{"model": "image classifier", "horizontal_flip": false, "num_classes": [4, 6, 2], "head_dim": 64, "loss": "cross_entropy", "init": "kaiming_normal", "residual_init": "none", "optimizer": "muon", "muon_scale": "match_rms_adamw", "momentum": 0.95, "nesterov": true, "orthogonalizer": "polar_express", "max_grad_norm": 1.0, "epochs": 17.1, "warmup_steps": 410}
Rows from block 2, named by matrix and row number. Rows with one number belong to one attention dimension. Each number is 500 + 40 x the weight over its row's rms, rounded and kept within 0 to 999. All counts start at 0. Numbers have three digits each. After the name is the row's rms in percent of the matrix's.
# v: attention value (model.blocks.2.attn.v.weight, 64x96), inputs 48-95
# proj: attention output (model.blocks.2.attn.proj.weight, 96x64, transposed), outputs 48-95
v.0 081:452468492461486524541486494564501522484468541503530332528489541499555568512503498448502525462496557476499524456543470480511468537460509494521534
proj.0 086:472508512534402482457483527549509472490506530452439598445492468507531491509529494535523511465463451536532472488533504493479546464512447514517485
v.1 089:498493483503478475510512523520446505438514484487467516526523437489521506502437513576571464498463467548447465507452471464499582582552504467502516
proj.1 081:501529518541511479504508489420515549582479497464553471473490466407548489523536493416469512437569511473537549503531499436495510484420529499482477
v.2 140:473489468551473419536554499530589494421521419527508489511510494446481519573478509472497517443469551546561525468490440488486475450501601523570492
proj.2 149:514478457422474528470448523534453459482549514493476562495495410507510530448498469505483504507523478490494486464525551580537483520540446464431464
v.3 080:520599531560531588493486554529485544515477401509514459455545483497447464450523447416506515468511522511519509482610471421424510435447513526441529
proj.3 081:573491477484502477532508491536571475488547519578507450478432578551457503518444524533516431483494511519467570520465545503504473559556448476498518
v.4 077:486476532494529496483515479509471425483488519555514457515524490571532487479519511595495559562517564486468408465511514469554477492589522557537480
proj.4 076:472557512572454482595491510531522492485429497523510444537462533461549531498478457457495511505499504453491558534467476494449526491491514533510472
v.5 098:443490491442471539461546474449501514526500496499479479572521527508564497477508463479538444471521521452460470567472504460585477460444542548531499
proj.5 095:552520432475515459442459533597497469514481487553534584494467479478439484475479494520468527536431484450590496431519510555486508509492473491433495
v.6 092:480454487454510482553529463494515520442531487483546465559461553525507523592560514566517493507435487452424479460438519466480466519540575506593512
proj.6 081:497523463548447498500478541527445503474485498506506526462575473496517524531531441457489515500539503549591505506493452557588449427476517537502533
v.7 090:484529504500522458473538481461450451491522489479511562424520479527461489538494519542461499498517525623507494457499474573559485477516520539472452
proj.7 086:498516529396568546523550517479521555457481489553479505530498459503517506423429471498578542511501543521437598509484488422474559578481527490472462
v.8 102:517482529405460526461533515498520520504545523499469421532447511520542575514509434485535480527555521552503572551415571523536498524567543539476462
proj.8 099:435561512488534507455498530464525523450519463501493615449426517485464500524528503522482516503431458457551519497529503539478506462418497521489496
v.9 103:466546531523525499499500465523485583526495461540563555499512424465487479414433509500473548472564521557497463516574558483552512443478466520545549
proj.9 106:585493511445527518508549502471496496517498540548529468588426572502467540513477479542500501498450563487466564517498479527490513541565490522523465
v.10 100:529498406488453439500502402539518405471521507509497461524417536552551507554548505555524487518470513480503498460391519394489442528519506514490476
proj.10 104:437502513503479491506505474558424537499501470460514533411592438530519477428503476431462549553438444514493482493568485528567527414514534513478481
v.11 122:556504488489547485483498538425520488577437502492580549456492446529516515494543446558457494502520501516452509477473542506475511481580501489485504
proj.11 130:475533523497546520542522486461488533506510499568487416573517611502402480492492476457480511502511542496471527513460427480496462522493543490480513
v.12 091:407475520528517516462510578448496582532501477534586489564487514480492491472440431484460388487477430489515504577508493533533492533469459540510535
proj.12 085:609476539476499481456461531511447487461480543467461507472483535472497521581556473510545485444542535517554523443537459456535474492471542461500527
v.13 096:578493470457518442520474471453513452496523562462481527557460488544550535558549496579536549500446483447517512502492571496465602495519480422479425
proj.13 089:416492528570509483459538495478450502507517471509474516500533510478459448455449541461482488537523456525529409525528420517591489499455520519444517
v.14 097:532538548520432464463529450582535510477526491491523449554436522506508491477507465479506516488506406539496557511472485470444522543560595556518483
proj.14 094:469501479472513561508505506499515512512562516490510580434520518496592474568512462483470489543418528546544499507508560471525503447423462490466515
v.15 113:447487428571489493515489500544485481473472502535539520560542514536541508466527548495536495508416508411512405477601516410454497535423461451517550
proj.15 115:577460452539439461554504454547435456538466498491503405494521511446534449506511553494441494485500480447474443510525507514529510424578470531546493
v.16 096:509443476507515514472540501457458499562468550465573544529523483585457545463518456527468446507454487541495403491548507537525481539517488533428484
proj.16 095:487537487476485481461517523485467500473426487580477506567495523387475462517481501426517542446509547537456556473485467452507548473473540513497564
v.17 117:608506506468505508471454453518407438534493531466502449475461517513504592436549516510529466477515487505469494406517496499492456521528502466439537
proj.17 115:439515483560493522592557488442507558533418479524471466473506531535524498551476491492453558463479492534499520549434454500456508477491493532561452
v.18 087:428454546486536435538557492506494466490481547513452447500485462511550463497530473553480578487558534552474503526465425540546450512525558538573530
proj.18 087:460520464541469561475434553553546460478473463435505491553499459490492510391469468496501502492466491503532513471526509488435527532450448498467451
v.19 085:545482474573514472542520508592504488462493500503424451495516495454516447528512493423491545528557511509572526543496419433519515553475487446529495
proj.19 089:457518495548414473453454491516526439463511501418530528472538442497463502476500527535490452502535425513502496476526568535465507510498466494488458
v.20 119:451465496570473482577517504520526493496506455517531455442472480473610473539478526506513486506533487514487448506499457514548489528514523457563541
proj.20 124:476490452506423523402478533553527462513486543437513536508558476477505517470517534470459512490563496448539500491517542480434499443488482492508460
v.21 092:560476505442556514505486421444480509487532496430498552577544496568522561439492516548513465498453484496552430467551483469554498510515389530469516
proj.21 097:543462516572516487461540525503456480493467489495484490502447433503576495529460517465488584475495576568511562512497442532468511501530568476477483
v.22 108:566439439566478519537457550519479398588499578481539498495476426517531481466498529582505531502497447452466467479494539516474498487541476475450509
proj.22 113:426535535548480475485499475452499534569379470542485484569589573451464455487509502426442524499532501512446456539488455422494505490438470524508487
v.23 098:578493528489546559556446472526397409506540564516514450480493531481472475518574597503504519541484468460477485452505413495515493459496549504472496
proj.23 097:408528485550469481473457507479510538536384484531511479461589505497540499490406485498520482463542490560463501546450485504494492538434466500532505
v.24 106:482455531530497547462523526480552525461479456456455516445471449505536485580503511468504492477486499517434465595512521437568465484497494513595520
proj.24 103:501512456561481527491496515564570450459463478485608534447544481484432558487548524447517509466561501502627536492568491544463479498476549501503516
v.25 081:504510474463493452530526487496481501507482489483406508475499545461509499540450500568540502532520478430482564523400472479513556563470491479467575
proj.25 079:447542588564510457524484490465556555536516479404561496473537431517448538521555510464513468530565416491538495482515512504527495485527508496533505
v.26 089:498466531459541521457500476418511487513484490603487478558537539449469557513505533518483524524508442431528508555493502496576544505422559549460537
proj.26 089:479521545485553456482499561527473499467444479489503576472476508472431517533454497469576478533561512473561482499528502563578457527499452473493555
v.27 112:454507501508512444547496471533456577376540464496497481496489505478467563519518576518547553470475511545458524456519493463480482573516594461512521
proj.27 111:515505494502505526513519505491495477500521492398547511416493424500578521498503442488515440388502494526526469501543462560497526527487484492542492
v.28 114:463431459502530458595509526462542468494463482518440511511492516519554504551558515537557503507477522488439514489385440512467492488514558480505503
proj.28 114:418512491541419509457463521528493462529534499426507563553589488493467537436517462456484520472543483533508401478541507504543489521493489495486488
v.29 081:487511596430477502486476527466458507488535522499582511434530464497479517471490472484503471503548523516432435509502494550542455440507521472512512
proj.29 077:461534409439538544516531515484540510521419508578494470519439557457514506535535479524501513403485537412561533518498525489464530538456478526535534
v.30 101:538523506500453487481477532416554559498498424450492519510540488495461526501489508428458512510505539513523577561499538441466507542497488478504488
proj.30 102:501519508507558510489491518560546465461571465410484532435432460563473561527531520498518454488499448498583457465491506614505484517533532438496473
v.31 085:522502480500498597550480585498489563458516531524433545500476451527593465480506535504547442565501500551480570538471506428445459440461552517497525
proj.31 085:493572493523518489478462475507593395548448483455496500495462551495466460456479489488496478437511528497497547467554523566501519487493495558522491
v.32 069:445563502521513489569542501499449511487573552468520563445476454470530444466553497592536473456505459511515469445511503607459471537532493456511507
proj.32 066:525492453486515591461512536502555460475485481531540472540551476497481461459495542524471480463483550496455521552509503424534499503464458521488514
v.33 111:479573419593477568546467529533456600523492541481560548496526487497484523406505515437485462469466520533550539475530576481455512572514408440440496
proj.33 109:582463520421530479440550462457457492525570537543484458477474485494511441505497557535480494465420506495348476523471448468536520491526530523552533
v.34 093:476507543508470492482506530509417402591521560516528436549507506565412452424547467535468543535497457435500412517555440542511506534490549521432525
proj.34 090:494537447525481485522429498513544542521405404507512444571514544441555494541448521492488494531502496516493501507395518444429471464435449494554523
v.35 077:454448556546459436510540476551463491469497529516446422507486563485474519506569510569489514548477472441526469444494456505472481494462561556562519
proj.35 077:484501453539435515571461538506500506488456440487463514454515384532558456501493476491529512492533504527550467534518524502544458475467470512526520
v.36 111:641511475454489545473446492442434481550480536469508578501539460538507521407472493516461461519490481459529512430585516545518486521495428508422510
proj.36 123:527502548516573475529558472460533493506449534523443438533439522538534476544470532497521517459480561500463537480449482497486543465541541516511494
v.37 094:505472465550515533525533568458516528400518435490491473461520525475573501573509535501520419496463552533529496533469442447518503573513533494506463
proj.37 103:480504511530500519445461509548475466473524469413493573402519427488465545491510529452501517419603475508508485461573503508482503519477516487461450
v.38 091:488495562543523565506494563487514579483536454462449433510491536529453534482543430518570519547510467502403536530465505537494509531554537479490478
proj.38 093:514488484479500446523502476399526541501536461473537510430490499505467492597523456496466476454500443546527517503453455444497457528397543483502568
v.39 072:524451488564510508472516492493553540572546497471464482560528523500518483438517531493495568501502431456481476539501517509522525479522567523551501
proj.39 073:502510437480448419497483522462488454481457495569535590520534429465448502543448456469449458535464499500505426492466502497486453548438473504474470
v.40 101:467506496480512472518503514505506400538490559549543438522440536497450493572571466503477443532471532521506518440440514516439505441529516569523433
proj.40 088:482504522472423492469449503493423638461546487568431443474538518553539496427482444539565504546492478536477535507469489452615471471476538484466494
v.41 111:561468477487494545520424537459458458547481578488569502584554483553462527448503450467481488496473476454475503518538528469471470483447449454491490
proj.41 108:489559508523527429507545495496497502532423531583438426520490604467463421529528525525498472462468498506519448479469479500539525506510468525527537
v.42 105:361527483507492458501497477480470536446468479527507581559536463510474462484520503484512514483518463607468462514555504511505458546475448493542525
proj.42 092:627487491470502494486536532572469426463532545417558447544503504446557504427490468555546446483444545493509548453532533477512537487556470471512491
v.43 099:477504481460491443470501450438466481536459590447549542576525511472560516445584493542482437490478398463507448506488536528442495560476433461547522
proj.43 095:535491433556517478494514505519407523479462464523519420480550477524462406514507515521522460509437500498529436469532472412576475483483504509458495
v.44 107:600499555397536476504519409541460506491458619495493518526498533472454545467517488519478508530493459434515516425511454499520474441477500493490514
proj.44 099:432505496564458463582522466479500488509452489555490476514466501562533422546492413517552483509490517554509506536483495549532521553522488536556525
v.45 109:540545495502496455497493484470517522457445395483423550417519497493504519524498509454471528518543561580536540509515442463519535567549485479469484
proj.45 107:494478551516552538488507497505571489467602539370534499484509460519509566490508522499514506451536495509491517443493530521440541508541559493518481
v.46 088:497540474512420507458464548470592514516525469474517529492506501466457467597510557426509488533531518499524514519510505447467573503520492504506475
proj.46 090:519476446447540518417474517559488491502547496476498544466526477473532517479505533484444521519539510423543411502487563573447427486482540451496537
v.47 118:459423488495477459554514483510556541414480469472417510514465513498586469575469550508509562498468525521499501502489433572522495505482500470554493
proj.47 127:454448474539432511428495527537513418494510504393478582526498402480505516433493521491482482471543464488516406465552527514465518478522499505460464
v.48 092:508537524493510488514583424482536471481463438477548497517508510458539563501486477483508520407539526550472435494508421445465501503532556466540508
proj.48 098:443505425503532495461479539557431529517553531510580525532528493467491543520509478441460519483506481495514499442495536508472513524544411525454461
v.49 109:487518495487525458499526499523496443496510561546479491507508497462517539510507467495473533479493496502591520512493491556526504409506564489532465
proj.49 106:502486541444519462502468482482519537494453500561470557556492490499431418449458442559532494532496476508437495505493478501559477573471454519417475
v.50 090:459532521502495510544510491574408508441510477513466485518568522431473498456444559522522510526526460515551519520501404480588480580495473504511572
proj.50 088:532503584536520463451472495511545526529421517398526470438453445500550457525517475532504499452531506487455527472490508499413483511475472429512482
v.51 092:492461517512547509491499548535464428490473524606503465476438536498534533501520452417540502489516458510485499471476454561487525425499565499443512
proj.51 088:418499536492463459508453505484487548567485540544537533528522588489473515496454475561513473520534489515483488539512526414497495544484441490468491
v.52 106:516476508495561496548549494543527480439479499520410491506442562478506478541515465445501580527565515535523519523402428511503546488584583519487451
proj.52 112:387526508501436492435445533486489482472554523481561598507532443497491564496479477509551487532529453534478513497477575515495476551445496518458500
v.53 128:542533467528486477510380480474484491565496557467567510554504414525514504459505523542454483499426476440457494462570548426436532560494463475516498
proj.53 129:570502492520514528545598457447463557536485502520432374503534559496565455537491508472465513465489559542501477487480444490561505425472555508518513
v.54 101:464471571442568523535550522443491459454523465496446445458481575520506521532494455573508485538468514499496439513473390560539521491494530497538481
proj.54 101:424516514581459507446384542527572526485498473431496539493470504499503542505506491490487532445604466551561590461490494478478475476457484479456508
v.55 089:537583508431462500476521489459494476515548485447484566447471526540524526471494572551477520518514490547515545497504477586547501517516533502465508
proj.55 088:471481543470589560520492510510642552537454457418522587510477491557466515507464478499506577537504485533495512503448487478425525491471543496497461
v.56 126:472556484469445474449480486504473555541504498482596581468548520489465524457466524501510409527485497482541534506496593510465439503422411496503556
proj.56 147:589493525470562524573537473481508491484493505541460423490466531528525464514534504561479487495437536440488507521474469501536508466582515499558508
v.57 096:478493539470549493511531500488534464589459515551514500481541515489477499498472489592470447536502515469570555503448446533510465528437461589383455
proj.57 095:493509588483516537456483549488482493471499502470453502561460569504509494454457484467508528502524506519413510511521503448521502548528530414502571
v.58 104:532448492472495503489510435498525491497535527519507479591508513570451524497541485466525525532477456467484463571465586364530488478493524544545489
proj.58 104:523541483516513454485479500514458490493466450543593490435518502441496458525502488491471485554456511527594529497532476599549482484485518526494581
v.59 083:544465505530513454524523485514543442495472474437410512525475525538518486500556513491549613481529500483510443452602406495493574473538533466491471
proj.59 081:461452440506424489470489517494521499507507521493549544543556434496468493490426520493458555542518466550493436519458573476399484535489519495447488
v.60 113:554492477435449455492472448530523562438497446487466448544524476503518534570431467460484475545470490501545511516432468454526525521481503499465525
proj.60 108:484510514520499432454532471534475445501545511443450574449460423511599526504516475456552470464507474458562498446530511569509517484517524452484484
v.61 113:431530485476485520443492544503589574410493449497439471561483561546567479541521471413510536497438465479561541541512501468401543457481506517546539
proj.61 108:535449495554468462547465489569526397478596524472481553449470506509514499511501540573501435540474495493558438482519556528527444455527472489467503
v.62 096:521473498465513440469445464520524424530467547506426511449457453538581513479528528566524572526545489498462471470487527506452545428557454487519524
proj.62 095:428543507607494492577528486452523541583466477517546413584528579498468476426493477513435505541497515471512460543495495445430472506500488519483484
v.63 102:594486495493456518538438500467531492553512472468530492423529380477534564462437564529517530491520479559458537489517531487496501493523510428534515
proj.63 091:460564521525599512460554532442631525545414537503522485528509581496441473504546467441446510429514536459523481509509470516456525532490474512519485